config = dict(
    time_shift_ms=100,
    text_encoder_mlp_ratio=6,
    beta2=0.999,
)
Rows from block 9 of the audio encoder, named by matrix and row number. Rows with one number belong to one channel. Each number is 128 + 32 x the weight over the matrix's rms, rounded and kept within 0 to 255. All counts start at 0. Numbers have three digits each.
# filt: filter width-3 conv, dilation 16 (encoder.blocks.9.filt.weight, 192x192x3), inputs 126-143, a 3 kernel for each
# gate: gate width-3 conv, dilation 16 (encoder.blocks.9.gate.weight, 192x192x3), inputs 126-143, a 3 kernel for each
filt.122:152147152146087100166094104095120094145132074118103114099140058147128092136117132105097130128182139100084154088145145163114103099122145116139123112096102102110141
filt.123:082056112149105087180130112101086091072108068105164187091138122124136095179168127116065044037116166111112204079091143119213168094147175112175172127141060117125174
filt.124:084163156234120147115139132145147089192169145159087112169169097116107126118108089023091155149193138168138151189138104124181139143148132070182097096162171187163119
filt.125:095217108111175093113172129098133133142146103152095148088094106150134115149149169083137129132154149086128060120161145119146146118102127120117188107137133131173125
filt.126:132132109165102131116139150089169126091136168202142103129162167088119131141084122167135130037175109153172144174122107070160173189157105097130127147131161193153118
filt.127:131146137105117153096136174145094166136112155161173088121092167150107144115147156128131176099146120119134146118094098090137158114196117123178164114127171109164113
filt.128:079125130174157127169130119140107095096157152109144117092130136194155110157147129113085150064181128132115116048129121082109130084135126071131133116167171055130102
filt.129:114126153106123107094137121139132149101141120197101122142169098110154106110082143157102080090133166161164137151136156141100148167132104155118125146139073144138120
filt.130:134148013177138127151113142144144132186153100137138117160118163151097156137075167114126100138157109113159125148160109157103118118151135095111145160144140130159085
filt.131:106120102181136107153131085144142143096139106166129140099118173121182112162128155157132157055133063171125069119108146095168079145099103123144135118154171115086124
filt.132:118126144118153167081137124090146066192161151150110123133155120084176152101091103088165167150041102124125098166054076151119074152083137107075109103203194119104131
filt.133:122077117163192122114135098115125131142157137093144152086138188164129099152161139121081119108120107087131108100142191075123127067121121075111123109100131055094145
filt.134:093142140146120132108118161096126158132129152185138092070148177132113149149097139125142166090117144099161125134146110087134153127146105095121171098115172117145083
filt.135:083101133088098171097123214138170146082090097145147151124128130105111207135135205133114100129143103126153102116139076115161197158151080169153160093084110134149140
filt.136:147193109133150157155140168099147092143159147109093145109145094147113159137096179133167099153129144108120101107136097158105152125121152124090139158156118148144126
filt.137:155095163159149141147112127110096159131147149082116133108127113142115126137137076116084155158122160099113174112148134142124162085132124125118104155145103118139123
filt.138:190090116147120090104161077144130117125119126097110160160154150119125141076106088125099132145123109172176124126118131098170133127133111096123099143121125146111147
filt.139:093149120123182087086181085088126123148123121157092146141119147117161024114152089105145138103069160139102133136084184160138114110046193076118167119156107107098175
filt.140:113131198097104140094124121128112108117097193140114101136114149145098116118135068114131075131111217110107197132166165177127158104109158163147095155110123103149159
filt.141:099142107149112141132131147177142165111156118171104125127165152086152162106088152184108108057168111151184143139146112110128199155138083121105119134131102150134079
filt.142:167077097134134140156159136168125111118090116140122167062128106081140138130169146114113124220117118155135127192158151169148122185108144194124136095075149225120131
filt.143:113122162154134094088143135109114211137159162158114083173126161119156125099113076170130136054099155167111172140083074087125157154113106075103115147156122140121125
filt.144:125105098120106100129139097102130118096083138152151135053099168127102102129138134153142112109114171141145118104123155129146084140145178124168171146092127139141131
filt.145:202149134130096131102142103172128187192129166158113097191099146068108110080114090163110121138138153162122167245099134174143075155146143131166093167131129200123111
filt.146:102135179128142131087125070126138082090149183134041105141176175117157115125076044100136146123117140130150116150116123084100103145066131123051084119110176147098130
filt.147:160079145129123156140153086102112101117124166088139239140148125121137070096133092145099095131093128157123170092107146150130158132125192138115104190131098139126176
filt.148:157150018114164143157157171103108149082115150173179188027116184117113149139164187133155114150111091143123096149127151115136180171151127161149172092137131210160085
filt.149:131133095105140104153129133160092225017163130176133110154116180126120131164122124148154139051113130144102149125105099108145147151143110186109152099176114171120101
filt.150:111148101122150162183125091061170100077138172122159154109133161137102097134130123168169119059103137170121114066144156151127079140110155131143109145122138136136112
filt.151:179138075149093128133107117189097114169124156135134122212112130155089121123101126214139122111162108128147109144114109151133090118165136110156078181137123111149113
filt.152:121131105139140121167149138092118173097122164188186113135134188102137178187130137092148193129111093120143096126092088105184169196161076194155159124173169202156063
filt.153:098135132168069123158141112102159071181048109105090112159144133192155137102143143111135115163130130132138077096120133203175113109072117118200126174091163085093103
filt.154:150124084111134095136156103140118071154118096071127148169115126138136106113193136114101100173145145113099121141109149163146113087116167126174152127082116123103139
filt.155:095137099088160118130158167090159118114114090197150119073156085050182160122158170126134142152123118156149104194120091193147157202120102172156144088127107190143089
filt.156:080154100167101158206077111133159091125107159106110127093122161173150125166076163093159101115118145098149082064125166159125096096077136139083114166127106118097088
filt.157:141119220138140128149146117122149113126128122044118144112157071132124152125141084101133163134099133126115140097138096082126134084130115079124114136171126108158146
filt.158:117197105112110100166099070094154090088157145118156114110142152116103103119125088116189180108116122160076091118144124159145063125125151117154100138170138153144096
filt.159:144169146138160144146125141172175137133215183167076125104171134087177140108072081199141151073141152165123144122095080083104170196081131135061121171179138208104127
filt.160:106152146131105132123133109108167060124140184113151096130154060100152152106119121183184138095099141157124070105115054102149065165120111113130074133164147152128094
filt.161:084152140100089123143098130148111147090147065121088190116100080145108114145112148093118105110148122135109150104122159150138151108102146149114154085113056088090166
filt.162:101148071180158171172145134101115155076158220194154135081144192172105121194147161107148130094107157127118078100154140135162136134135131182142137110151149158151080
filt.163:087147185088104115142099141109134156065101083127114137072099098127155127141134114120141106100111140123103157101094119140134137129086114148143132100137061105076157
filt.164:116177094151099129195090191132104172117129058122109140110095147182131190143115204094154181131177059135118108093142097145093169122128075144120173156135118152140058
filt.165:140149141177124124102142117170146172144122181163120095175150145130069110118112091114091144124171171144171157183193150129146120132190128119184087130102132129217079
filt.166:137145106106186102157146141132150123097144109131130118095120158105125130108168168194130099099112143166113082125124132116092165157101126124106182154103131177112129
filt.167:160079088182103160181107143169103135118121092152164148115127140163137161167115172126107084122128090112143114120156168146159107114139113160149144154148137131126159
filt.168:106151162151136152124147132157123102140139155113101066218124108170127144123124118143128117087130154146121087098111080140124063103114112111105116176147160078133109
filt.169:134102114066116118113134158106133149153098098078141114118096121119130151129114139029187117202071102100145108130087087155178149107098107136104158064153091127128128
filt.170:152163185124123167120129133156131144166087160078147131148135103149141153095150151116084186146158080114130092130128119097130156101159094091192134136121152102155075
filt.171:091104153121057117150071147086128073095087114111201101117102087141108167163105115133141119100116123122133154111069067121127154130165120154167110108129095096117126
filt.172:129123158124111138071135111100129111178132089116099131158121068142141122067123131113140118115118128132114137140147152181153093090114139093124109172127107097111134
filt.173:126141161182107106139153073141133156167103135123112101180148109181126128106139082129096101094154147149123117128103145160150063110136114095210093199122115119108138
filt.174:146141156111105138071140132056164172134139141207129102130120127013099150097110098212118118084147153158118140234141102176131105228151131140174141156130150192149132
filt.175:161137151091086132047139140108128208136139108188089138127124118000110140122092107152112096152124142142135202255104104155143127215139145206126142095142110225128168
gate.122:112128115126153105129130115143106141042143086215096124144144121127176104180128151204126125077112134119117125140110184119100114149100115181109139145142079147096151
gate.123:107163088169136085200126076129117094089173133104147096137145169162123125179127106174168154047133102122092126043110160115145136098106112104102126173156154141117102
gate.124:110090124109116113165103099101080162108148128182095117125136183129129110194100087171078109124125136076123181106104144183133152154102128218088131120109117138088147
gate.125:063108099158121110135123130080156103119150125164144136162201168134126164174131130172130132053120095095109141095123113107134169142122121137124138152106155106121096
gate.126:105085105126092160141137150098148067116078109138107157086139119140136173170143153060128151174134068074130098127171074157111123120121112169146102112090164110125097
gate.127:073108124155107149183098196058112111132132121147182110133144110106122177171108182083105147138148087131145105164145056193123174176171087195146139124142148165173082
gate.128:065146087115091099166102181081086111101130105154136103136103148135116174180121182118155104094118141115103104108113089185135189142127113154108176098105106121142106
gate.129:083120108159104151177114124091079070116124105155091150076137111131156130191131163125107159093143066104118087084120099131122118111084114107103134100130123122101099
gate.130:144143103140134192157149169171094082154146187111100123154163106160137174135146187150089110121139122141114057114120130154158150089109089124107075117083153096143099
gate.131:095113117166200091152159157090104162146182075164148128119094143122156117158179168146113098079127158066088134146136149168120148117116132150114179165159084118118121
gate.132:118112147200162136171138103130065110099171156099132146136165163196142113180125123191112158003106109068104113066079112061131108054130144087108133198180172109120095
gate.133:078167120100113123104110111099107147145093120143103119133113158082124125134153127115142098120109126119115131193156162176101170115089090101101140063081067095108114
gate.134:108141150172126184149116142113086059167171154113130166161123098137115186130139146116119157129150105145089094152170082164122171122114106099069123149106183126145098
gate.135:161123129141099174095116154102111132153102165142134071136140154154136148127115153136173206157090064103108075138128131128140109113120085132115076133108191105116101
gate.136:141117065139132148107147101114169090112144126160112126074140151124155128140159168194159092084117087108093070123092161128115083105083103123131106127109103121070120
gate.137:116145106146150133122166109062134058122131108072114149106128083133109105143128161093181149100102117072148071135136134102158084068107146072098118127146115093135126
gate.138:124071062158180106154137124085118142118117122134168162125141172138167152165194146137116140112082056131084129125134146088099161162123100153141107185136094160108099
gate.139:139090153110141164121090127120164111107120178112209091133157163133118167115154139159155198102076113126104073085147087114123089116130095141154110148126226122120107
gate.140:148114066178134129164136164167075077166132116116110120163126125174130128110117208152067082099147164126144069111130106155153192080120140101091216205130121111158107
gate.141:109119110152103152161109145086114068103161111128096135065174127157159162180102153158145111064104084084111108083141071123138127074087108088100115136160126084094089
gate.142:132074104165100092176134126152068059124136127151179104145115133138126132135143124146160098114076140168107094092066116147182142139132128145148110133168135150104120
gate.143:156095206121112153160108121116095145162131143096125100104111123147114135160132074115128133185099142044101169145133094214126124067114109152093073136115145115132136
gate.144:090120164078142165104124139096106065126100138142155184076132082123148115119178153153126145140094125113096110094149187144143139125090142138146127094106164082132164
gate.145:088122134177108166153069135110055146093112147127165115146103125180077097197106116114107072100128140103130178088147166118128107103154150120098106107095131060149168
gate.146:061071139100100130117139169116114081054116106177170156123121072141110156160148171056131085145089148161123097137140077125162183162150116181148131062135072147143107
gate.147:112114098132133210161110131102101069088198148105143160104146114163129145147136166126128118087125095151081105105150114129118116101111120125065108141140174106131112
gate.148:148159112163148154150173104110142165152121140117100127092110142144140078169166117105133115157131130086119123118081188136153045106104143118160110163130154163123177
gate.149:162093132156180135151137148127079177162146113101135138099149152150119119149190154127069129145130137079095117154168180121111124070134134081128150136146116118125140
gate.150:101075155101085091097078125092130142186144082124142166149161070133111159110145124096164204175137098114076095118158120128118166130130105080111157102073137078097127
gate.151:074142133149105128156132099128119041084104137161111119106128080123097144183126132058147142135113105137141115144146122192172101119116120171137060048127136121143101
gate.152:140106094193141145175133144115101084129123089115166159125116115152127129155192208078085172144155057126089066161153137154153120105131120119173158154084129164128111
gate.153:066118118113087125121104138102145147139107081134166114139156110112086121145137149089097134152146113137132144148215186186196156120145107118168127065082097087177169
gate.154:070111077181127166134134160092083129149128171157161148140130156134109160153153196024140142157126103151117068165152136138177162157136111134132133119137164157152083
gate.155:108138104107119162116141130086137119123125151181118149075150167093179105130135129143159122139073121153102137138074171188147131181055155173113138110169169147102136
gate.156:091143135127077141124096120133131131087117185196141117105112134122096066174124139147148062082147166123108120142184232156139108139123165169140124106114088135144182
gate.157:099159127149117147163093097154144098082122150102126117111108108152139144187130138137179132080118118117074083115136146122115090073056112079100103090112152118088115
gate.158:147173130079131200083103180121104103181158100101094169197127113143125165075118166149190150155116083100079122112130104116096157088100127098077151126113161076104138
gate.159:095176162164092154190131153128174084114151103133085144098132072185097109188131193059159153131143114136068095098163140167168104111086127164124132103110104122140130
gate.160:155120094090119154069155095125120069143123137118084173143161149127165104097142162116143085168120072113154084165135152151184103109082114131132099088084107109086141
gate.161:131074109121186129160134100101114126119119178123177125093100183144151104148200134145098127091094112115095091089124216150134138073091099079116120105071131108079113
gate.162:178122112157177122155187093142068108156128123092145123136130126130149140135186120110087121159155092126104114179112143134128103113147116119135120140123148160145091
gate.163:130149127149137175183103123175062175100140186123111098081048192148139148156139118135133180100112102123070099109142155123081086103073078121053097143106207134086094
gate.164:119152114122182124108135096073142147102158139167130122128117175142172084128135098163153058091086158122119152103121162081119078173098171126094134174188115150093160
gate.165:157125131141126164186133141119036085111125108096112170134056118159131104167141161156159041108078155100095136085088161161123103104105168159078119193134074139113185
gate.166:118144104097174125101122131109116119124155092134123161154099100179143121115175144157176100112104119088068136083122159115096128111107128121109132126144092078108140
gate.167:120139097052112158078091120128164119141170081114145177173173106134157105099120152141190114151122088097062149143136176181129106094073141151081107098109107067079169
gate.168:144124090132153137149131128073117074135222144087121165094217140128133130145133163123131137153144107119081069120137123129170140117115133112144130124218175125126110
gate.169:150130150155166163157129114212112110099103146067129128138116129232149131154168108151165161128085090094082113073119128072061111019098109104106084120139172079095118
gate.170:139129085138141092133158107132093135176128111127090118175157143134169135130139160168108106103126095097131068149131178172176149094088065112121100166159091105114090
gate.171:162130089128140150122132205168145076101102151090169086165130164151134202088139170200164123097102116163131086069136080100110179106147102125141149161115210102148103
gate.172:111150156102161153125160070084078120045115129161108147064108131152143110149171114130118154082100114122124130108132202144173081108113129141143116096140148121152153
gate.173:114191120102113177079124074136121125094162156105130177108147152125123130134119131134138178097168082090112115146150152104146099057125119107140112075129151092143122
gate.174:053106137130083102174109128170135132130137122109129114198163122194111131202108110106135135092126126048118120106149125192162173026139105119154136061159119031152099
gate.175:102133161125047109113087140174065160115098089066130131189097094182082134092108145133119120069124152154135131082083119120121152060150133060107168132099100052116172